From a checkpoint of a small sound classifier.
Training: adamw at rate 0.0018, batches of 256.
Rows from block 5, named by matrix and row number. Rows with one number belong to one neuron. Each number is 128 + 24 x the weight over its row's rms, rounded and kept within 0 to 255. All counts start at 0. Numbers have three digits each. After the name is the row's rms in percent of the matrix's.
# fc1: MLP up (model.blocks.5.mlp.fc1.weight, 576x96), inputs 0-95
# fc2: MLP down (model.blocks.5.mlp.fc2.weight, 96x576, transposed), outputs 0-95
fc1.154 102:147107130157135163092117149128155105134114096117115136161088154121123131119105144136158117110090151139120148069129155102097126155130110151173128103176096099126094152107120112111136116145085150151116101172102117122134167100120163128078165108108131132161132096152155150164112127136106155146
fc1.155 091:143107148115123101102129143126106157128123095086107139118087114127120135154139140090089108155117106147124120141128105102114128162132130139081111118144137141175143134153129170106137118169173157115128129145108055120135073111101137128124112117187114152118189158149082147121128135141133113127
fc1.156 094:121114180105118144099159144165141134105120122105102136140145176099091098109152113156143144130091106150158118086159150131154089135117124124124145146128141140112087174093115096130158140093104121111154108137135145130109087119124103143123143167114161139087116178135141141143163089156143094103
fc1.157 102:155111171114137105130154107104112094123132144180118116112158142138121133136169129122124181115138152138120146126135135120071156106085111124113109065098107138157102099135101130081144129101139099127124146111052124109096115093134108151108116182149121104146131129136124100115137114133133098110
fc1.158 107:174130124075148152107107164145147125129088120125145146172126157145112158127121108122173142146164119159129110137115119115123102158100112125129098141123134104179155144144170122103129147093078139148091163135150102175123116129122166128108148185145093131142112100153123147149106127114112095104
fc1.159 101:112137150117117144144088131168123150197074108100140100101119073130128108119141121117118112094122140127164106122149133105109125119113153114134116132154124101146128171106103126165109124093136143105128101135136115128070125174117160151102136127170117097100123096181124143128110133155170136163
fc1.160 105:110135151080131123115136092099098096181133145113093133124126153107139123134117143147112107114162166110066106114145189110151091110105149140077120100116147134097147123121113126161148120136124131080146162147152137125088134127107139119084154107104113125082094126156163097134107140125127139126
fc1.161 103:099135134140100161133133084105120179125164107115109114122149115133107198124104123096121110117140150156102145128064099138123159115122160107169079116146127105137156147136150111123161134108113111121157131160138093146142118119141135124114087080122093121088092126159147122124136181139130124106
fc1.162 094:110104138095063119102154175122090154137133139159130138127158133140140121166122172171072140132112148091153170152141131133128058126143086096121116140144113136150150136135153168111145115129094127094106130107091123126168104127098163168128115135153102158136125128145109124121126134133115122124
fc1.163 107:123127159100126140086145138099100161094127113106144127132104131145145111167146173135148145130119194108100131097160144137138106129111165135096143116117117127136107089097084195136185121128116120108131117151131101107151144148099118122125115132150111146152123131111093108151086105112183098139
fc1.164 095:127140128092118137125135125152152124085173156080126153154122125140162149109183125095155128175129130131122136072122122102056079154111136156136161126133160121148090146117092116111133139131097137145121138109137137133100152125151147107115119128131145115135175123112144138137093112095074121090
fc1.165 083:155138179119137132145128155155122149125113098107124106153137155109136102132161129129102132127079075097139157141112155126132177137177133155118085131107156144143130124126143142091129149121108126173138111128104120079143130147105131129115085125154132109099105116139123111155092038135124098136
fc1.166 100:133118144114169111111128134112117146132167108123134134088106133158168117146079129088114114167148097195134142171121096144153147110162112140131133135085148127161150143122134131154146134143129118164159150162115106095145098120078099121147100153130152128114108143070084138129125139117101154109
fc1.167 099:152095127135073166111154125113118119138139151113166099113121139107158173157073095166114122131165135120092174126106139098137128133118129112097125143139099111141155082155121063130138113136120097123143132139113122148189127116100089112136103133142092093125148101129158149136089118138142133121
fc1.168 097:140101133121130143115176115148152114114138087133125095147138110138107185139123074136145126151158134106138137117186107092148147107151121163124136170123156090128134155113142163131104108122137137145103099125119094126112149164096136129156096158171167101118160118134109094153117081115148108167
fc1.169 096:121083128142142084103139103089129149123127155175161137126171147085115153125136144111125154121139080129117124150102147083145176090122081111132083122106147117108117126136123154130081162131155119112112121145151119114133127123131113081091091119095158098123125149151160088169134133126107147119
fc1.170 089:127107157159128134128124140108142155118123145144114148127111100133119088104086144087151141158091143148141105119117108181147151150103130113097124133142136167098102097162167124102146158138119112146133059135155095154106122093113100176137099080164153126118146125092090133138089120135127109130
fc1.171 100:146075122094107114147159134152101102145121117110150125093145106125144113117187102124117114158232115069110153122156131128142115134116121122081108089127099149115116149153117118116136109113136127142156116104130115126137127134150136118139123148144144154162122153098124102154166091147150121157
fc1.172 097:114141136111127113111135106142168098148142142095086151156102150080177140156133117140089123143141146131166114137155082149117082129161099139101149128144126114156150117126174127144162153129106107127119106096163126207168106117154099110090122160135119138102107137119115137132125114127122103099
fc1.173 107:127103153152076153086112135141113106153124108122092132114100141132106098130139148107165142119133147166102080155133127131091118135090108087134156138111114138152091122113146085099188130171076166118138142128115090116145143147115111158114126135105116146138148153119120093133100162103139090103
fc1.174 107:102084110132083108132133121119115172125143103112104064127117135115150109127127125126106165105088093168111076134152120138122157162119141096173107134137163125150144158093085112087115143165138124139124119145134145136125087155148144159151118132129102091120134116142182121132172122124123158109
fc1.175 096:177123132097142099116166161137145147108145129095121085123132141145121099084113142147160126140151147111124152141112143111116144091122080131140091101154136140100133118168118097094091101078111150117145108104134148103106138172121122164128092152118104159113131107152136099167124122150194130138
fc1.176 094:107105106109137119099134132122137151128118118136084137152144158145124100128147117118129135125168164127148081100080115146101114139105117147142127089146132102110154098139146085121140088112082136179115173139130149151118128130138176132120106194172132096130145175130130173128101160103115149122
fc1.177 105:148147124128103135120179120132113124092164126158112149119138141128149143129126153120092133147114100132124165088153135165119115170105165131131152153102101064137132131146143100124151122080127132157155103109136145152144107124090189172106153130100123156129061126153130134127118118095126105095
fc1.178 099:142121147135079102109125120124114150068139113137084127119131156111127111109149141140141135115085130107158142124135138152200140147092133083119132072153137123110124139078112046120126148101123109123133165099136145131108105139153120103110168148089151118103131131112155139142123159127119125146
fc1.179 093:158096106123116106094146166162111103148104124165145112098094143096099154101101128144118097138143144139111127116102119071143108148119113072135107178130106123113150151158095145064124109133132131097117148151123128175135145183134135126082138126120114080124124122144135096138117120133118162127
fc1.180 105:156115164123146169071159108140177122110137153134115148136115123116142162102137113127176137160135125109088114081114139128092170138114127115143132115153113131176114113095115085141154138157107126131112110158101137099129123116120162116077141117151106078120140134129107175178117119118141165129
fc1.181 104:148146108097158079142099168174157127106090150127165157127118130067151125129099138111167149109127111124123118113137131125138149139122113120133140140127143165084083155140164110158097156071155104122124116132155080164085150103131133155145097123117153126119097122113102112122108091112136127122
fc1.182 104:124123117160091115146168153133132117165111137160128124135077140142132116117083120117171120142108139108102102115145146172178169165100151115146165139127117144146134117132079111147110109112142094162137124110144105158120142137134090148109146139144122106125123158142044099141092138132142090112
fc1.183 103:148132181129127181143093163111150114152111134129142092103086125107131166091102131127098116099160129092125138184116120150131080138129152111112087129141107106128146117165135139085114138111089122145134117111137111176131139148110111157071152154089124144113093131142143095129129099113149124114
fc1.184 105:080140152111130098163112110130088106152092135097141134125141085080133158122151195131127124118127109113148118121122136115157106137133113105145125120142150141151087122099114144108133170168099104093148127157141107158099149138134115129130134122064127127109117150115111072181133138107163124094
fc1.185 101:139139169103127099100180127126143138136150129114114147118169111166096123134227089100115145104117065117142118127123146130121140141139075136123159176149136124135086125121120168127131133135111135153152139158145166109110125132140116122110118159160110131137141117131107170128132135086145102115
fc1.186 100:128143111156091151102111152111063137173152110119143167095110126103122116124158156136127111089160183164128150097179105115133152142124129100118153163127186160147150108105104142129104125132117115110143086130108124130095148143110103138150147131102102089095137136115135113103102106128152147148
fc1.187 097:104125149155154122131139071095120103088111167098091121111124096155171176160142138115156150133135110147100144129110142103127127136117157136099091142162140088092144140143076093118115108119145131118111118137108096144140106098124150117132064108115159109096145170119137090157114135132117113142
fc1.188 094:134140120142105088149141159097117143144159106110127130135118116082154112182115182097124152109131136126126121105161123096113125141131152102129146157132099155127114158093126185189144130112104160133121124133161135111141145142151108076143119129129094122167096087152147146149108112076131161128
fc1.189 089:089138148122108115120093120127141147146148100107095176126091100161122136127142138110170187136132128113132090118175104118115112140096115086156174159118140137077157154128099115148122095130071135150115135143139108163123120156136100135120109135128125100136102169139136095117132164145108150172
fc1.190 099:153137140114131182070096178104108116100139140117162119121152149160127130107089136109177152117171139102140141128130127137129131102103109118128170155140126159135112118165122135179135081152130141116108162103145131138114120124123159119127160116112146118153147134110100056133103117079126112103
fc1.191 102:119124128132135165125116131095081115123110147116120126095072142152122101111144160133116141065160136141091097095154141121139171133090103121137142100139114186149169135129097112123148145143102139168134159124155149135119139163110115122134111161120163117125117178139103132181079130127137119148
fc1.192 117:153133181095118170041114134148118101137165121116140079127128124156175138139119156154145087125149142117130146145094157121093099164140130144125101104163099131135093125134114112130140132099114101153135117124143152141161093126111156137084093148130092122130135111115136111096144096100120151116
fc1.193 109:147098135112171121133109176118165140110150105125123140138068151148087114127102110122122128103119116146115170112163097151068133140152143116180119161095114142113129131150125142130120173087113126184117129153107197159117162121153120140135149129122123112151128094120130157149141130126107147114
fc1.194 108:126078124085118108138114115117104153124152118133138105164126137138082140133130135158147083153125118154117132140089143083129125139157159073122132067104119127121145139103095156128130149107091145144167140126109114127128170168056116132089126124106083132118146120113123109123079135105129115139
fc1.195 102:139129117144118107074114101127146122127138136162120083147127144106098116133094091121130071120140145113128113093098121119128113149102103169114108138142136106103115132157159106120099117112149114120113157155082142101102168119124137116090153120132090109150101173129116134137170194118143185105
fc1.196 097:099137137097132189076149122079137129109168125116107095130139110082126156120118125123100143108130135097096128143117141131139095166128119131131118139155090149134144142124131124128132121097153102091138160179174105142180108139097133145144103155107113178162142132095097099122102085133128113138
fc1.197 109:101109148070131127077107161149116126100146136143088126085148146122140150100125144089102127160135169091138137146135114134124123156073096132088130123131159146133152122093127131082103136122122120121111134105085097153131123136087131181084107152153141139133132153154113152136146100085147112112
fc1.198 088:115105149148111088145157097165142150165119140150111122126133084122162162152126135161142139126151080141132147151131146132119098176122090120144162076141127165111120114118135130076156116151098144125092157101118143149144101129144090140126091110140109107136129116151081117129080131094144100091
fc1.199 096:122090102144126138141132121128120080143152163170107141157133117104169117133130116149134114141130099124149104114127181134106118168137114122124128141122138120137121174144069147134127132106096129165120134148167122137118169125170121138077131113160096080119087141101080138100075121143122124176
fc1.200 103:172152103133105123123135125086125176206153098129088164144119161122140128121125127149121128149115071118142181132151155121116096117176073156159127138107132118110097142148141137136136137139144097160159146095132124127156085116115141160109132139159129134134095158112154108140115133150122129108
fc1.201 101:082135144196129125165109159153165134147119093133132104138122139148195105143120163100131138131131096131070126143125121143116118115115146106153135108092150129120150152128102138139131137173140138117082128142130094126108108148109143125093124128174121123148143120130109142132075136085168131183
fc1.202 101:165085057106120092136091130125123152141172131085118129135145139121141091158140162130142146124180093109085181101133124146115107126121090180129095132103099093115138141135109123143095142140103119119127102116120137142151126091129149109077115132116134120138097146142148119171116114157122133145
fc1.203 103:124158098098116136140134135127115069148117077166125146111100158150150127126137096122082160139083129127118147140122132081165093110118132144092102101115156118096146100124085103128120161135118153147150119107111144166137152113101135088113166145168120101114123109106151134118127089141185136119
fc1.204 090:070127146128110116100125107119054120124135103142097123096130159127101121123137174122152125132133110116116127162132127123137155143133055129150108142147171172166126149136128108114100121099125105154111138079113130143127100139118130145085086124084096150129141112101077123161122111117155118120
fc1.205 101:088138151179136136085133124181125145165105109109103130118080090124143113149134141096137128152139120111116113137120131110133133114127097167080137142116159146145111147158135114091094157162163082120082128136133090145152144125144135183121115151149144114112151117136168113154125146167171115116
fc1.206 093:146161126084083138124146138116119115091133118081152154125147184136102091096132148138107122090160153126141117168178124195123165149124101145160161135145117096137097153107122133090120149115116152114146147111152153109144123153106125151110134152105131128112088163117127132168153107121115153126
fc1.207 099:095091127140130104163142173096102141127111108150107087146148130070094155105118134146132127189108102104112106180120110164131127121124108130103157099119137135129105150146086134098106126169140116123099166153105111135121156153123111140124095170114147080168111134141161109129122119102141105143
fc1.208 099:151149076094129124141105176141135111114139105108119118111087135128129081104169112130134117074156127119141110062146145149093091107182140099143146153112098124111146109104145127074133146158107130136140132138130160138101148125103153147125130147131111112099127132163133160156087154098131132100
fc1.209 101:161135150108071136084113143136131088132128121112133113102111153101119118139119124157098120120122153139122116105150122121115133128145108127124108104126134162111157149139115046101131113108062131080130104111121098133129150136138105106097132146109098104151138075148152116138108150063174114109
fc1.210 102:072099102133105148144124101107158108111153133098122119120145108124180131118126156135130132076136080104136132128132124136126111149089127083111125109138159133170153130133112105108151117115121109162110153088134086123102090149144127185127098172136114148134157131118120160106136121108184090093
fc1.211 092:142105101102154082160159122129148120117115101103128170146095132159154141121122090152150151137144072171139175129132117102107116141108120125117127156111121139126133159092095129084167108175103118119138161142127142161111112105140122150085122147089100128154156074151119115136093103139109143135
fc1.212 100:092160125121150104108110152126172081162148146094150094148128140126126111163154141099131094140102132154100119114094172132129112162102097148116099136129146156142103169121133129139106182118138109131152151155120190117138131107146151119103123156121079119137139166120140082124131121109076114139
fc1.213 086:155123149120115142142129200141136140159162110087178147077087146121147127111125113089122131136125128129160143191092155136140135112115166083109121084144112143109162153124145166140135139122135136128073132119114141147089142148157139119102147144140109139123162132134140109152116112120182115121
fc1.214 102:164081166134151116106126135141107095165111100154121135124112128148099116110188120122093115137146162121130101124128129121098161106135082166147143080158149164140118129127123141175152154140132109135144097134145172105142134170126125137158115156142118114121159163130152174189132134094109137128
fc1.215 100:108128162092095095106095085160136153138122127146042151152120127168136131127108092089119092113141142131115151110128156116115099154127141149124163117125131105127114148147106129122143121143085153147151153159147137173120095120144120129158110083128149072105153136100109146146129144145146162111
fc1.216 109:113113136114111120100155123133169149162142151161123106081160134094103140147139107124119125123095125155127140061116109128088135118107122160100105164087144137112122119114124133097082096139138178144129126121100144110140158073117176122126118145104183140121134152098111109154131117085156121110
fc1.217 103:106091107119087143145140138155129137103173141095097140132145128104155099112131108162096154121110136115149140130117097120192121089124130113127129094160112113175098139128140068117154143149159142124132130154124164130157089165155137147100077116120127144100133125098133154163140181138116143141
fc1.218 106:198133106120104135121136171126112124162130083142174139166119147118103135110123096105143132098147178107102130097160122138121141139118102134146144110123110114081116102146156130116133156133133109165131138167118162164156114134154140178127156155115144097080140137101162159146123097123090131104
fc1.219 100:139118059118105109104155124115107083112142148151146148116094177135118132133105152106087173111104094127106149091125131119103113095116141132091097135168110140103102125118090095149121132141134130127084122060133113140108139107108101150105133152165126096121141138110107153125120083139157137146
fc1.220 098:098125149109095096095111114136133080141160125163118115115167164091139151113153120098114159126152075145131137128126140099136093122144084103104097106155091146130133123096138199133114136138141125092106142127147136143109079147087118144098086084136123117108093117154126133121121100130105143131
fc1.221 098:123097121145095126091124116164149125102100153194148130113122116145132107125172134081124135154088117173127155114153131175125113152120115119118174159132096164131124122108144098148121086124117136110132127139138132153165112110109138145146125127105170136173116139139122157098103178105106111185
fc2.154 110:186094111123148116123165103114127147122119114153164128111134092131130154092116089102117119138123160157164139133099133134133098138117111133117128118116116113134143134121148130158131144097137167149117069161141130120146098169171103179121162118123152099102147181081131119092182107130129134159
fc2.155 083:166111145112124112129112118158143146121087172113120118097115119116110117130124141149145112151129101150135147151144183137126118087133116123145102065201145124146097152119124121122074117185126133143094145111148122086179129108133113091138156131115157150102089154128133156103108157120118119132
fc2.156 088:138162108108150132170166145160092112128149114097135114128099117151131121174171150129126148102120146120103117155105158133143097123079159128113177137175110129142131132134142149142120101146149117145116127120169090140139138155071081125144122137115106133151140180088119118181136101153143123098
fc2.157 096:152107105136120144124131148122114115165142148157130146168155115137119109168180112105108179125130145143131174104166098158151125082080121109133137127081128131137155151133125104132111110121107114145170103133168118090183149160095107133159130111103147150147143131122112170152107130131099148092
fc2.158 091:110149116096184133103162085094162135121115090117123133112116128103175153134150118117106129133151108085132118108089127137123132121168139136162102099124154115114150115116131127122133114152089150180110120094107107142099140116131127195133167139111125119154087128109154125127158132055140127137
fc2.159 089:112146153120116133140150152111129128133103123095123140118145133092098091131128125132182107129114085132108115140149162139140128168080177141153144132142108139106130145087061134144106090157155136124178114108140152095133123098155100132143110099153162147152156140111125135127068126134073140136
fc2.160 104:146103091133107134134179122154100116103137084123111121159084075151151128149144141139128165124122102111162150107081138167122115149115099154110120145124124109127138119136142101103144149116158158136155105124099128163158157128172113135129151142109088102149139114110165130164175140142158181150
fc2.161 104:147145086134092132154144141134122113099104089134102085127126145133154163118094197113141120132146115116124119146115125094119123155109109149130172168128136153105101090118110113084084147109122105152122156133097125163119132129137152109067093168119127149123144137161129137172129091138155152157
fc2.162 076:115107101117101138098109124101169161127153140125130077156146130131177071167122124135126150126122091168123068127119136130120092089098156068142085140157107151158117152133124135150120129134176130142123148123114089131123144146112158106109137156102128125126127104142144138147122192129115126112
fc2.163 129:124123128150165163114093120138150122153108167119126103125150099164143123125124147148122143155135115154116131129142150136098161095126105102148114152121129101159111134119106141086058135142133134099131130118138126157119089122087192129120109165132068102143119084135145151162105190140130157134
fc2.164 095:103114141131171094164128140148157114156160145118141141123154148060153136087119117086158117137114135113124110123108133144083102167143125141149120075105155121119129138122106100150151160128096115137112139076111146129136115162106074129158124131156128166140111155112115114101132122113161084171
fc2.165 091:142106133138134113080144118144154098100115129096137156144180130173126124165125130103131105159164130126160102123107131122132094131098142131154133112157117152127117117131120093138121181107122129089114134086137128135134109083137069123197113148135145129090132134090127148147128156140159104187
fc2.166 085:117179130115136119101115139122119168147160140128144142084085095132128138128091118191163143110139153134144117126141108137145140104148126107138146077132165112126114118139128119114141142119095107130121181101114087140134173153069113174139136106133131155121090174173126146145161117124106103124
fc2.167 107:125107092142126114136161121141108122113091114174110141142153156102129148124103130124128107138126147118135171148119085116127130114123106124117154119075104149100206127138113110145145176104104103106122138141111129081127140168122161143156106113091134148102158143174106128093114143062124125149
fc2.168 082:115093101122104142102114112118135154145141141120126137151113111102072127153123098162146089088121129113179151145149125159110132126162148104158107059139107146138134136098090123133098132173150122096134129139133106115111187077116151117144148153134109107090113129145130133119117169099088131151
fc2.169 098:152098132168120115143127124124124096086119070167106082178095133138151114159115118145124125141152105147150135091127130152089172137128118124115148157158119141155129103159091093088111163137102140163142137148103108156141140133148145106092116125137087099121074100115150141133146150156119136142
fc2.170 084:125118123105118110079125114108180099134102089172132117133141136141127097155112108120111100160158102115140159132158152119103130103112133132121113136147096124153153080186118152108141144079122133090121137131172110133136159161134177145082141147087127115113138138119124123083097175116113145141
fc2.171 091:094135124111150138146129148085078111135168106088154182082122130089099103158166135129150160158121124153086143104145133119110120091109187128100173129142146131152123152151158109071140139142114130152146092155133119137123127103150122127096154118111141121140141122115137125105118113147098116087
fc2.172 092:111119104119102144135139121104090136115173132166117149109152157100143145128108141112154147107093130086166135103173109152110182107131172133122106144112117107121175123133177166159147132115128125136127116143171156107104180139092110139128153124116112153167092164144123099100144168122109133128
fc2.173 106:100104124126132106121039118101081132146149123122115169140138097107137112129122098135137090139117121170133133114119133119151099129105137086161150116156142099158135097098074146109114148159107101124137098161111094142116131163124112123097162101123106130102153121151082112135087154107110124113
fc2.174 115:143134109120136134094160124133147101138136148089151136099088116168116141150167161146100155174085130119119140116145168112134112131103118141162117185145123126111125140095087137160096110143174127160142156102146161153139111099123133134065087154127119109165104095112134131168112124137122145118
fc2.175 097:068127140134156143131129144101181109137127144070153138108134140120118127169141145112135108148143135087117125172185128093108150124121134100149129109141163142106115129158156112079134138135129142130114148057148166126126121145110154108108123152130085160150121123110096101135125145179150121101
fc2.176 101:119104170132134115130125107118123112061102087153114129110125169096171112114137081105161104082141107181137148109088154121132129185135108107136086102145116140141166117123079124139122119132134134100133125121114096125117103161102099148143148154142147085143145142143117103111147144125136087138
fc2.177 105:089116103131129139150110131138096123117146096161138120133113136086148095136156117133167122098161131108130095134130127099176126119157141101130121136079159116132190113102177140115133171152085095139114125177107095140091141125118148138112141099070130131125144119165131116128163088117123142100
fc2.178 110:111145105085139173123172156125141139145096140086153134103075113170100125165157146123129162111135139114120155172116149096116150095100120067145143135123123111099142146123105166135121113122148122151127116120147135117084180106111124107137137141099069083143126147126107125154140131131109157126
fc2.179 090:140132128119159151112157077100129170149158111128103124136107099161089120109138124088126128118097133099193090096142158128155147098151132110132151142139101106159081107147166159140154097130153132146091128119171160143151134126141145113137144111126140114166108152094161141112166130112123151097
fc2.180 111:164102138151178102105147102147148149106125136135105119145116104137092189084103133120088108111152173155144110130115138116108079126126091149138153147127102120105111117115141126152106136116149088142096158156146142127135133152143131161112114098113154142127112187143082167140145108091149152149
fc2.181 090:132147149113091145118125124093128115138114090174134145181147102139101129112127098133137138095145170081143142134120136207137112103152160132111103133137137118177137095113152155110126129134044114089097134159138119134126154130158150115134154129128093108142108126120142144099112139125098132155
fc2.182 093:124144118105141132106094101076112088147140104151140122112118101136117087123131117127131092128156107148155163106159116179118150088135162155118112123140105126142112069170102159120105139091149162074134098130171111134122122127134127135130136137103102154129117107140151154108072169102113157126
fc2.183 122:121087081143146133113185116142094123107146155120135117116124086123167135114117157065159110102144112111146080126130138110134121103147124115068153138107132114112077102163129128087107138127149148163110100153163134122115097151145126136105140120099110119147136163127144116095177147108156138139
fc2.184 096:127135131101102148123157131113095122152145089152135162156080133144117120127160121102111125110107135131130141122111160178135102160109161162097096165173074115154125101084118122121122117157129130140112139131105107146169159100161144109110142091150081116122119100112166163100132138144085145143
fc2.185 095:116133094110107140136121132139115116162099182115123146155122167073148105149131132104169108116136139114116135146119094133127106134114133147131147135120136146125153170185169098140138104121088152120163108119089116118119134148085091101166175109098148141151094151185122090141158110129116115138
fc2.186 107:140175126137140138142131132151102102122113119118109171161125157158123169143094127134127102124134162139107144141133122160091111129089092166165123132172106142164102103130103132150120135109127102075144145171143120091173115150133110138120087129146151122146109178113132114144062159136102129152
fc2.187 093:177138141142088131156186131155139124117130085150127154177121154100114151137128109140132106122145139126115175132126125177079103127125107191121164146138134125138127103096087122123122131116091148076127146148136115131159137165172106093156121103125141143115099151156131159124108138130120133169
fc2.188 098:119164159174140132084120155142176129123119166081110136118140139179159097148140122129129160157124126148076094135148158155118123132120134162127137147171140133122103122122124134132112120146091157102128175098158148114119103118175169127150066130162128134153098119132119130161110156159131131123
fc2.189 092:124153112118114119091095148125103120115153101144112150119112173141115131117104115116162100096094123173102111113159168134088158139126133156170118136150112144160085086175103125120068120124142114132127158121128139182138131113135123117075133127147137155133095175126149121132090153135135163148
fc2.190 094:116117082108132146141151155103106113172142112101197177110142121133109135169155141128160147158139123156117115125167135086144150120126155109109143145153154149150133115152126133131164174122155145144143099096131101175146115145145162134118103124139109100154094125124124097135139151185155155109
fc2.191 111:155131153112172125119142092150129120100099150149119122158126096151115142123128155166122102153161103168171116144099168135089129103121099121125115149151105134180159116147090118103097146142150123090123123143106091137139117137129156130081114181132124067110109105136134153115100175118118134123
fc2.192 104:144080097130143101138164097145121125091101144157115174134144091139151151106121121096156113159168134134164137120112124138112094156113123104110146085119130102147165105105120107126136157106112143119113100161158117107135116190137117187164129088124139107122140166136135169094161122114130145146
fc2.193 121:142140116110112124107167126112103097132169086139108132134140113147121164110128118103147134129146147089109101086122136142127141137152156208064110152123155113133087111128183154169118149137110126129116155128099135153135123109159104146109157085101162163156104165135158129111131139121129134136
fc2.194 104:108118092162140115130139096168094121130131124123138138093109132127170144133110140103139118177147094158130143105131141142109077130111125111116209141159144145144099117121147142129121118107126114127125109116157124068115078140190127187123127138111135163119099135111126122164160101140140153113
fc2.195 098:116143123132126117092144124079153090131123082149156114107112086107144117129135129148120120096129093153157108119114146102144103126143143084105126143102143138147176095136111098086117137141169156128102122095107118158109130115155127122137120140137084067107188090131167152132146155123148164114
fc2.196 098:161114106116124160122117080110151097112086111181108166113116094140154114124169148129097113154126121167126105142111120119131165124128149117124126119110148105185131128103122153107109139147145150092126086108126109108090104107131131137119128152095095070131110088103156163157151143176143135122
fc2.197 134:096141143117150128125142129123079115109139159114127126112096124129154095127173134090144114110151076117106104156167167118186111136122159114141110114154109142100160114103096146110130143187124095110113109108140069152105121138109118130116089116097129108151154109112108149132148137136078092113
fc2.198 098:126111131092133093147117153096117102137172060107126131141150104096102131125111132104152132137137145105158160109115129133153139134138121183081105110121136135158141126130154146115132162112129149135110076090118172107160110172157086138126152109127116125093181118093160146122155115138148100142
fc2.199 106:104095147165153170138112177141090114156134160104122124129146129119120133101123109132104152095112128167125125135125120150101132146157093102163151139158160155128119128120096111099108097087093106085118126141155163111130104166148119117176133055151147151142143112128126099168110110129132116154
fc2.200 107:104189157097153136156093140114120106157154163129105118128093159118155114126131124158122134159130121132091086120162128150164122103144133126090178164126195136144117134135106161113117120097121096132121153128152116152141135140096137104095098091153117133111127123154079102133130106157096106105
fc2.201 101:125158142170175133132115111136130105153121149095148137107131095121115117113116128137119148161160122145141114086156139131119088159116138164123117137159137130172099105119158141116104111148144162102124130094155154113147069098138104153150148107138155166133154159092139145117116193131071125165
fc2.202 099:090162127144135160127174135117130134153128106131107117112145175093120122179137150138166166147155147186083140099142097141109183108097113128067151123115160123141125150144110105102140164134083132122150079155149164125115115147127151130164148124131100137136138139131126131126085125129126141126
fc2.203 117:110132112164126129147152159102064118145146147116131146087143110108130109133148138083146135094123108124103124097144110167134133104119152135119135106121109118117133133102139134163148167104075123146137094137137112085162115133144080135158170101137127151154164124137109083114087086159097093157
fc2.204 084:093093148114156136135108145110117133165124164127180102145145111098142134139161088118127107149098134156117120114147097092108195161140155098127127070140143102159124139153115139135115160179114107120122118106155166149125105090124145134124094129142097135125167117132099115106155098120105089137
fc2.205 100:160141123107177124115154135086146138157132095097137145108122128102088102117129136138107148137145160141077166128162154125140107119123160163142129113172108115135131137127133126176124098154119122094131108122135125117188145086103089107177131133111122152120174159116118168117103151119076104126
fc2.206 082:116165099104118116156159149122138114097132142094102120100098182114130139129132125121148158101125135151106140190119159144096099115123160161123150128202118141158115114103127128178104065145130132093147105112117123124169108150153111145098149124121137158140153163128143093147129134149136149129
fc2.207 085:167133105145170065089136157142130167149162121100151111103115129138099112144117128124115107134135159116149151155151138144144089119145166125144167126147120118076129107123117141156144110059118103107120132152122116119114159134077129120097141159118177161096112126144098144136112116144103117088
fc2.208 098:127151152118139127123091065105131137094077160166129139120105112126139138137146103137145128125164125168147148085127136152125120139146164139125087113135142116183137096127066135136089128135148114110128146158149137100172119151146113139096154099089156140135078136105156140132129168134130170128
fc2.209 129:150109082129122129139117115122137151123068153161074104160145127125176161147134100139130103109119132140147132140151071103130135094125103099159122097077151128125126120125106115128142175136087100121149143140162132100096165154091105131132140117129155130131159105143082121105085135098146106135
fc2.210 091:149112133080136100154123115103126096139152111099140133132083119106103125131122122091078149117134085109110126129107130133118133170149142135086110123124145128157151174119158111066154135161160138158127082144111119131130115086155124139111188098124113118146122065143137109105147110159147126106
fc2.211 092:120141120094144100113134128147164170153155130125146075110105165126110129085095107128133146148137112099150114127156140126119153134158137173133167142129122174072130134119165119136132149192141122139118139122160132129132170096126123131124173112148126173116111113097137122104169103111159091088
fc2.212 095:137108147121141155074111127116143137140075113122154137154108097153149116129136119170089174160124113119126144103116110148103132142176097069121102130139193107143175153121136099123109145141104140116093135088121136161156140099130124147137149104134086110127102108119171168152126128129124109124
fc2.213 102:094138148138173144110123152132120114120127148084133150086161128151126148095152097136139136097105080145116113136155137147132131166106166134133096117132147130112135127103166134130157095168175153135108109107146161143137105097107089131128118125126158111207095105099164118115086132132113137158
fc2.214 095:134123105081097114167136140132094114105174129108133150097103161107132099114162126128189132134112103150124124129109176143128118124138100142127138122156124126127109184101126115114141129168089161141129114151088082165126127133131066103133159139112130132119122159157182105149143102099106115114
fc2.215 082:108141147131133078148121124159137118110153106135135129141133151081167134087099144101142062167101080119115137116126116135108141154133170198135157132151145127083156109174143125126125121145090120130130150136093140124139135161090113129109164130121144128088163146135154126150132158115134095105
fc2.216 118:142153156103091112124108133046112135142136097155140118141132172111120115146110119136149120092120145126119121168132134119168131150128136094151135110123111139086164105120115109146145126165101113125132163124109095175124137090103151077135106109135106073096184101145132155145111125113100143120
fc2.217 122:103151118084105157110177136114116132176147151117114111128090126130068139168145148141109154128077177094115156152129133119132161117083117119116111133126141137103175147133129148110148129127142132147150107139126126132138147098099161099099118150123123091148135110115098092108103103161087128076
fc2.218 100:135161123147108146138136120135131081107163138086167136107101127095153163128155116132146162123161117103097134075131140162121109163138193177104152133152165100132097129108110134151154157140095125155146161113117124130105136144127092169141125105100139171121109147115142096141158090119135128142
fc2.219 107:092154138122153159132161127119085137139131125147102150121143103119119100134166104166134141114172146167149162140142117177174154094115118151130127097104130126118152124109131154125122138124085131132130091166163071096147123156148115132178170130079136109159142126110121083123106109106109146129
fc2.220 101:152124156145132099154150099169120104110116156136090086184104134173141149162092122125110109124121108130162155089131136168129102150141142132128097167187125151124107124167124114106121137106147106113089142136142106131134133129155119115121113056117136130093103109158130153142126168143137156102
fc2.221 100:144142103088142108131127097119124120126107095168113133112144096150142115086129148165152107107173161143121102120105151133165152122163121123146094147124105113163134108116131162081087112120129157098118145117089104177125142110152194116079150126136092113098142162150140132139156123110142121106